{"model": "image VQ-VAE", "dataset": "cartoon faces", "train_examples": 101725, "bottleneck": "vq", "downsampling_factor": 8, "encoder_depths": [2, 3, 3], "encoder_avg_pool_shortcut": true, "encoder_widths": [192, 336, 576], "decoder_blocks_per_level": 1, "decoder_attention": false, "momentum": 0.85, "adamw_lr_other_params": 0.0023, "adamw_weight_decay_other_params": 0}
Rows from block 2 of the decoder of a small image VQ-VAE, named by matrix and row number. Rows with one number belong to one channel. Each number is 500 + 50 x the weight over its row's rms, rounded and kept within 0 to 999. All counts start at 0. Numbers have three digits each. After the name is the row's rms in percent of the matrix's.
After each channel's rows are labels from the 100 images, of 14976, where the channel reaches its highest value: "lies over" is the class under the peak. Only what is clearly more common there than usual is listed. The data: cartoon faces. In brackets: how many of the 100.
# convs0: first 3x3 conv (decoder.decb.0.0.convs.0.weight, 128x128x3x3, each kernel summed), inputs 0-127
# convs1: second 3x3 conv (decoder.decb.0.0.convs.1.weight, 128x128x3x3, transposed, each kernel summed), outputs 0-127

convs0.60 107:492410548456518498555508457497425540460498501450446538521474432384527481555479431454477495471535451489609480484481450546610462581456524466509561512531481553430541553538418538452438413474479525421455485479562501582515463513563495424529552521402541481473456581530508409546515538584472556474458470463476512497408470488547408570523504618440454452571516511415455536418464502550523533530574
convs1.60 090:521563538553509448617466490491490453544576513509561538510568528594561557406566514433487494555448476586433483542464479435433484526487385498490492582559593547467385530529430487563463481541503498539536519490490460493557449483588494540506489513571522547474584495431470529621520462512484531473486542457571448503564529477584505507462533435629541581490596551554566490564498450495492520483513
lies over: eye (86)

convs0.106 098:416523480563635479424580454563424482472485446467434494458513512534417489472491479491513490484475567491386406461407477495533472523502491430501449581471523440467498531484479572432398471462467532496509453459519553483482434486369521485450529534484517510390491524457492428539536450552481483533527456507462424460491472383528499552472511505526484463531462426535511436467511486517512513290508
convs1.106 112:500466615472449507493476500450534410553476489405398512510424455534551461527450491569502444398543547508541482464465485478602457477471533501382577504502497457382549499573456513478453492599509478452560431432625523429602548443526481452534522578551426535539488454571510441512574511531510497477556551500440573550473484544568535512458426527486450484490525482502505487587460579494498482550512
lies over: hat (100)

convs0.11 098:471522441516418503398516488502535469464546476541477448583518422518477498521470518420470490532423480377408450441452553515454497508400500471530511483590491442506508462562458409553476455457469441504504533468398520531563561493626484476523482482433474503582520451479487428510512570482541518513390431535538465550454443515550592494480400440517588449426478441480430492503489465413424543560527
convs1.11 087:501388516541505507514499446400480506542468530511472523478454478486493528414443453521537494500519521535486462559572551533459523512489397546582510574467430551419512453419459524407536557625516510540519376549524548530512526439418537521476465460460489483374501498442429538504454447476458445499482534561581409462519437440507498560589542529504374500507599569470475450516450526575539469471529
lies over: eye (65); skin (35)

convs0.10 122:530481445523476527464603517509486507464501517543474536515436452457506526490466536471524607544438501520471480510492456492606479567483471412576507548464492529502493538469492482487480396472486475466510533507426422526503503583520474503494498483534542486503469551430495508507500542579497416528446462540575443563487457480488538541487458472453493450490451512502514539471409437496480468169503
convs1.10 120:525493501399506506462369500512534447494486477499455494484495536517448520504458548438486368410575525536503504562471526567517516452551509546491516487464522586539504598457507523567546512536475508496490427454642525453607536432479449480553488471543574550542469509578572509606501448418450550538436500499494478477533448572548565520486526571457504430495508482453608480535493503472489550669509
lies over: hair (90)

convs0.27 091:452509587480469491478543410485420466512492498464511494369493502504488495498490484525530474482459514520517413506503519447513477505461603514458467571438520511521505438477491500385418519525507551524502514482525535497477444493458564490502502515460519517559497471400408545542483486500439462573446442502468453468517488248467417544535561554497435408473418502334441513534507520471522473494539
convs1.27 097:486475494476499430532427443393577451485517476464487577498459473501491488495474421546323520410502402475518508466485508493530518410523426498514583466567524477513524601576494440561554498547541561445517470477462554502508472518448471510497495560482540518528509574533546464465468524570584446452479464490432595502528511532566561515411444514497530477499485517549457488276513498482517530479454
lies over: hat (77)

convs0.124 097:562487496446419385436482446433448473483508430456488387406473318474427550508476498426543508477536453473437505498478523588560569467423451461432545544403501501452486471527431537510532527518537523408492478499498499506526514436589442518526558489475511519479444422448555436476444512529498490516443462476497486491480505460577535568465463471506549500550588485591560522426487478597445428480548
convs1.124 094:536499492568405507564467468503504545524562583458500458522505461539553515540583411530521445537508451444475573522502477403454372533495538520543502475519506453533446504377563413589461531446495419567454537545559383499505570506458541435522568505454447414506502561494451438469502417393495552403517550483502518460475523499502464414543644466481534514482448474509493567535539501467539487497477
lies over: skin (60); hair (34)

convs0.107 102:440559450455381448447591514449487474474487501447358506496470406516473560454503504489523470465478556462370468556437577475528469506544445496432511504499477443455388557499436499482429479463501540440474550532518454476538432509583483481497471506487558559554532447511417466512472484465492568485346480559568454462512478566553520474564437572462464433568479503546491521457474507511568513375526
convs1.107 085:489489527499582571483484459523509491541504493533547463592507501562427450500496483554466559387442427531510418432460511483465450627435590467527479487529452510481556456432543537528529541477510443516565433464420491592514568562441541462548561487543553491430470517482556408495566534485466403458474514509491577555390461541435440571498440435473507483481478513494506501500552516393447398573584
lies over: hair (70)

convs0.30 073:490500538573424493453537555428489640447508431491489537411484495507541536522557455733507486472480562526478479500436520560479512458523536468391605543500541533502443492476424520592426484507556397462515484489613393517521568486527486516421508516543455493484489482492462487465541553526446539477545464470542413534439537450554494504481449565503489442516460451486513459472466514499425513496557
convs1.30 136:470495486482620559420467492611477498550511493420542456510490502500451495469469601402589489500488529459518425523514533409512555522457495472582473427535424502498527492513568525476578472519513506502508492498508369494486521607503578533520592534594443483479499487522566499508449511491608540476451466548448551446495548543429457548443491593410470470632479414511467512539556518466516420487578
lies over: eye (80)

convs0.94 091:447516584482435412490465402585409532460493426380443412504529467443478485459590499513517538486531527461608369559431505448502502491463469454451581487538478493497487516456485400477449486465559483454474477455544547498529450533503480529460460509463479525494529451472474463519430446519455622551437433517373476464442483413527509514435515493510521538546403514439458500462470565504441458402523
convs1.94 088:491528495517428490476522496523572530568480513508558546452513432519472596480507549526538520541460518564361654548493468552470440524425523432466489472382563476516458487576335547577490482470462449482523525503487533525463487513530551501552566510475397399545545486455513432503521575489472448515488563506547398412538554500470441517544460578508465524479606535477496465471491434480542531436495
lies over: skin (68)

convs0.34 101:531514546462335423490477442454581564404459454582492504540476555504488558475537387527534496555375504480488470475435439589528572479485487487428503557560532461484477562524436470441395486497462472499429450457461533499524453437570505388604489536429575468467544556453516539453450532511520462463572522554483482507456498526516415537564485570465472449444476475559487524484482464536564518528564
convs1.34 075:482474482558555504532520549505452402546570545470561458425542491507489414535423523452500524507519444531535462419429502508482476500503503501516450486484511485498540444479581528472396464536580465564461532476541479564557537404513557515543491483657467623500527453505433479496484480473495598473525471486615502558466502362587512510425468495533502540386523620482520559542516595519516561473495
lies over: eye (59)

convs0.16 111:579535522496439454560489452469500396490441489469450441598497452527508502453502413497525462537476493488482493479465511509501499545506416329426498511443492438456470493462472424469548524485563517459454472499498331534509525535522458479563454493622479460504510475494514431488385530525451505537439463509527511443457572497513600500485588469471441451637553437537438587485503443527429470539513
convs1.16 123:478501506451523533349516505542425516598526518489548485513444571462454444481458494486479500479484480535490556487543556532529560544554528478560475503455458574577541458409416580478429506486395596509522517594561457547452513496600570416472517472455500403507473496500570525508566512501554394454552551475515458493534479450475462513555376586530513434474443486507523436487429526530623503474528
lies over: glasses (56); skin (43)

convs0.113 090:461450503539469491609535551510448446455478549495370518496513468424499496517509485482466565454627466559452501450458533424507457525479488562463478461308498564388500421544398523473496498435538491460525454428453444526455510492467556483510462482511565501610577507478538500544400527546488437458557509493568452454426512497503478479542463449459421454531434509478556473541489469493447565423461
convs1.113 093:501581569480543475461538441447540507534419480458483494507623481504501504558602492481395502490339503514509495473445515557464484499484508469479524467631552588568518576513535422409369511566548560501366535459520443458495451447500506478543510546539433575434547546479448525502496514520518549459516521498521549568425546497554510452481536523493549546436533437532414561462460502488476518462443
lies over: skin (60); hair (40)

convs0.84 093:510554414527457447229494631494561496541519526496432508477485480478463509496505456525553498467476488496444505510512491532467533532528558500438591406502472529479408502414476445542471519513483412500503494466409604482498495469613475482512514485508500497522443490519492498475491529513522445495415431485583463535530435455564497479509600450428508461515460574518484474565523482482389497487543
convs1.84 110:467422472450471444580540481482499469554476430495507445483522515477471538508394497541493496521478471528523348460544538434489482461394575454527403432527452568410496513459640568526513450526537458511449561522518434536513423579453537508423476513561529481448464547479537500511414490454580541453516518526440489423541568499450558484384451497545454459479520421499495599513573502450462562444520
lies over: eye (55)

convs0.39 096:549419508492556556426482565503484453571439459479533489618531470522432433449531545518479449452436469463466507514449495529493543517522449513449501538503435465588404517627496576505526385532473483452460445466482409517522581448547503475546492480563477501533460472508474445492565490476502526471476363520472471470497505546492506482434520553474393392447469437482332527524466525483471490598569
convs1.39 103:553530548489552541549494518439437589359521537534461450507540560519612648518470432486482575540548526438492451392496480437492465515470455501502504540512497468498537529382565517513443478457524430459554516427446500534491449410534510509428474498417550546545497461427515496553486473556544500556542472476492416574523470395453380438477567499559501508422536446436578509524528536492512505483527
lies over: hat (95)

convs0.79 100:501613466550459375446421551528477505379541497439499485489461404499507499492525511442512521492537488504414447455391502427517459471399475545463494514483528513435529437504492473541412527537508548479508539531514483484434468461521514418533523512515505549564439564477553373515499517530492462469476528474491409495437455550475572508444481496498515454484487467542476579507272462457556549564501
convs1.79 091:522557586460426545448567448517503522524466528448525522475456444461479546546497547445437519468597507521426429497526616455379487539439543489624525442489538572516521471481445542525518416452467541556456495485513515538399569529466537507444511465455607495486407467490460573499517526544576562489578586455573446448488549449484445480503479560547391554513549418503577481455530515518554481497442
lies over: hat (81)

convs0.102 098:443493466550444535444497588514465311471524463556404501404502482463557444467486547441510465528498432405408446528531510485506572543502560518504460493551498534436471504535482471482482463443397427475486465530402494509459536504565478479476460516452519493562489551460544504471529538516473455476456397598478411509499501519520527467389360559530508524406492540500489483543496452360503493509509
convs1.102 092:363531515545485509536455579348535495456532527443527553554501474400452468485478519549447530532511524550559552515462530513394490497439468469480513450465540565493571442446466477513367490527548477553508455540458578500521504418450420496504410452444547570504409423530528498530476509494509418522482498414498502450521428490505548456573566509484525577356447484513548574520539528534458562507516
lies over: hat (83)

convs0.40 083:584497412435508495446493466535359371488465476519490508527517389494511477578485567472434515417488456477397475506583458519504441432486438516459473510482530441541463497486504497525490458542466505484506493469380493507404438403519558510493527500463482574477503609575397489490479545508456391569396447564551404493482488447457565546478461465464540498460504461467536495501494484413453551456542
convs1.40 105:459560499537489465475479548399521407503536536442415521516469398425440470507468399458518412507491560508412492495436598602486473449564484473556525514505534631488462535556462378471420522451509519495513547521533466542544503445476458459496499491442502451556512437412508551530509523502524476509462493532508452579505481470533477466471637520472492476426513638457492516473482499507650471472550
lies over: eye (37); glasses (25)

convs0.28 107:539513410514467496498419567528553543422529498558423516512474451493501556524500513420413576524528477499443417471478533500487544553546461473502442488487394460420476381579523550522435481505511491540497499431501535449517489443540476482490613511554534574497472476434501454412480450559565472464450483411593340489558498547504494482508533483501479506438435457589443532476427454419427491444587
convs1.28 085:494505604474465514546532432418535467490487535436549486538474556538490438541595467463426476440471508351529488459396475465515457400417491570511537512427488420527504594493397487449529512524527489553477475564477553463444614467507424519507557456492565508541482513486445504448462408503488446485495526524365565495468507398440496416535505471421487539508557573536494459485576521549514537466470
lies over: skin (69)

convs0.37 110:463488534499489441512479470388428477389475448442539526484538488491397431463512450535561482571459569566457490496542540520557494526471506513436483454448461496487457520489322493655518501489514495561460543532514430501513560596478513523447411491507494492537491485544458407515468536448439482463525412454510460571420506455491519505459427525429390602540529482511570444563498524481489566441456
convs1.37 111:489490471504469471408455474520493578499461522533510511400490500510534517610638524496552536548530571487482532508554531535544552492514515535478536506569462490510546432521610454491513511444519446525534479532527424374574499582383517428513480539480513439467465472550447499486572431536517530525475511431452545432530506529474511555427491551531475425505509412573377559529487380514458401603531
lies over: skin (50); hair (38)

convs0.127 143:511479501474498484526514481502527633462505501556467487450486450489538727601509484480500473420506480534474494418396536459530552536508472454430558584492496463459498456505479469292437506533562490437474482449582511524492512512497441447509470504469490508496340480483504567478524483547515511515565479450510493430457550546547441465543512484489547502524433506484404469462472494542512535537519
convs1.127 182:468492470519499486531485550469501402508525513473541470502486513463481344406490546543482422494561505380536452478493447544503459398486384519578440390511480565494495561484475526541467456463421521528566499524450533525451456439564491558444567489475433490524539486448470445519473533432459477518429511561528520512428480443552568537477419472451411597532508501547610585478484532429561447422462
lies over: skin (57); nose (31)

convs0.69 115:569494483610662559423532480520418469486488492450548475461504460546535406524468494488468504541423503515461544443497483449507504520461550532482500482498536524479473545465503576449426466554422466513447546516508432497463421480413514499497500463513536502405470549422468434522472464475425519489532377514512488492516471277577511562501537463540475528608459483413516469502550512425544500468518
convs1.69 120:558519506421333378601547452461553520546480532367492474519493412554587528519552511484506532506537442529547472550537482622495488437482497426484536522461519541538518447567528420573474525507531494481527415481461512545501491503511486496526510535462490445500463477518566460553551406637560544504450483620487497498510522544511551505539402549561534477499502604505528454511512412477493517434489
lies over: hat (100)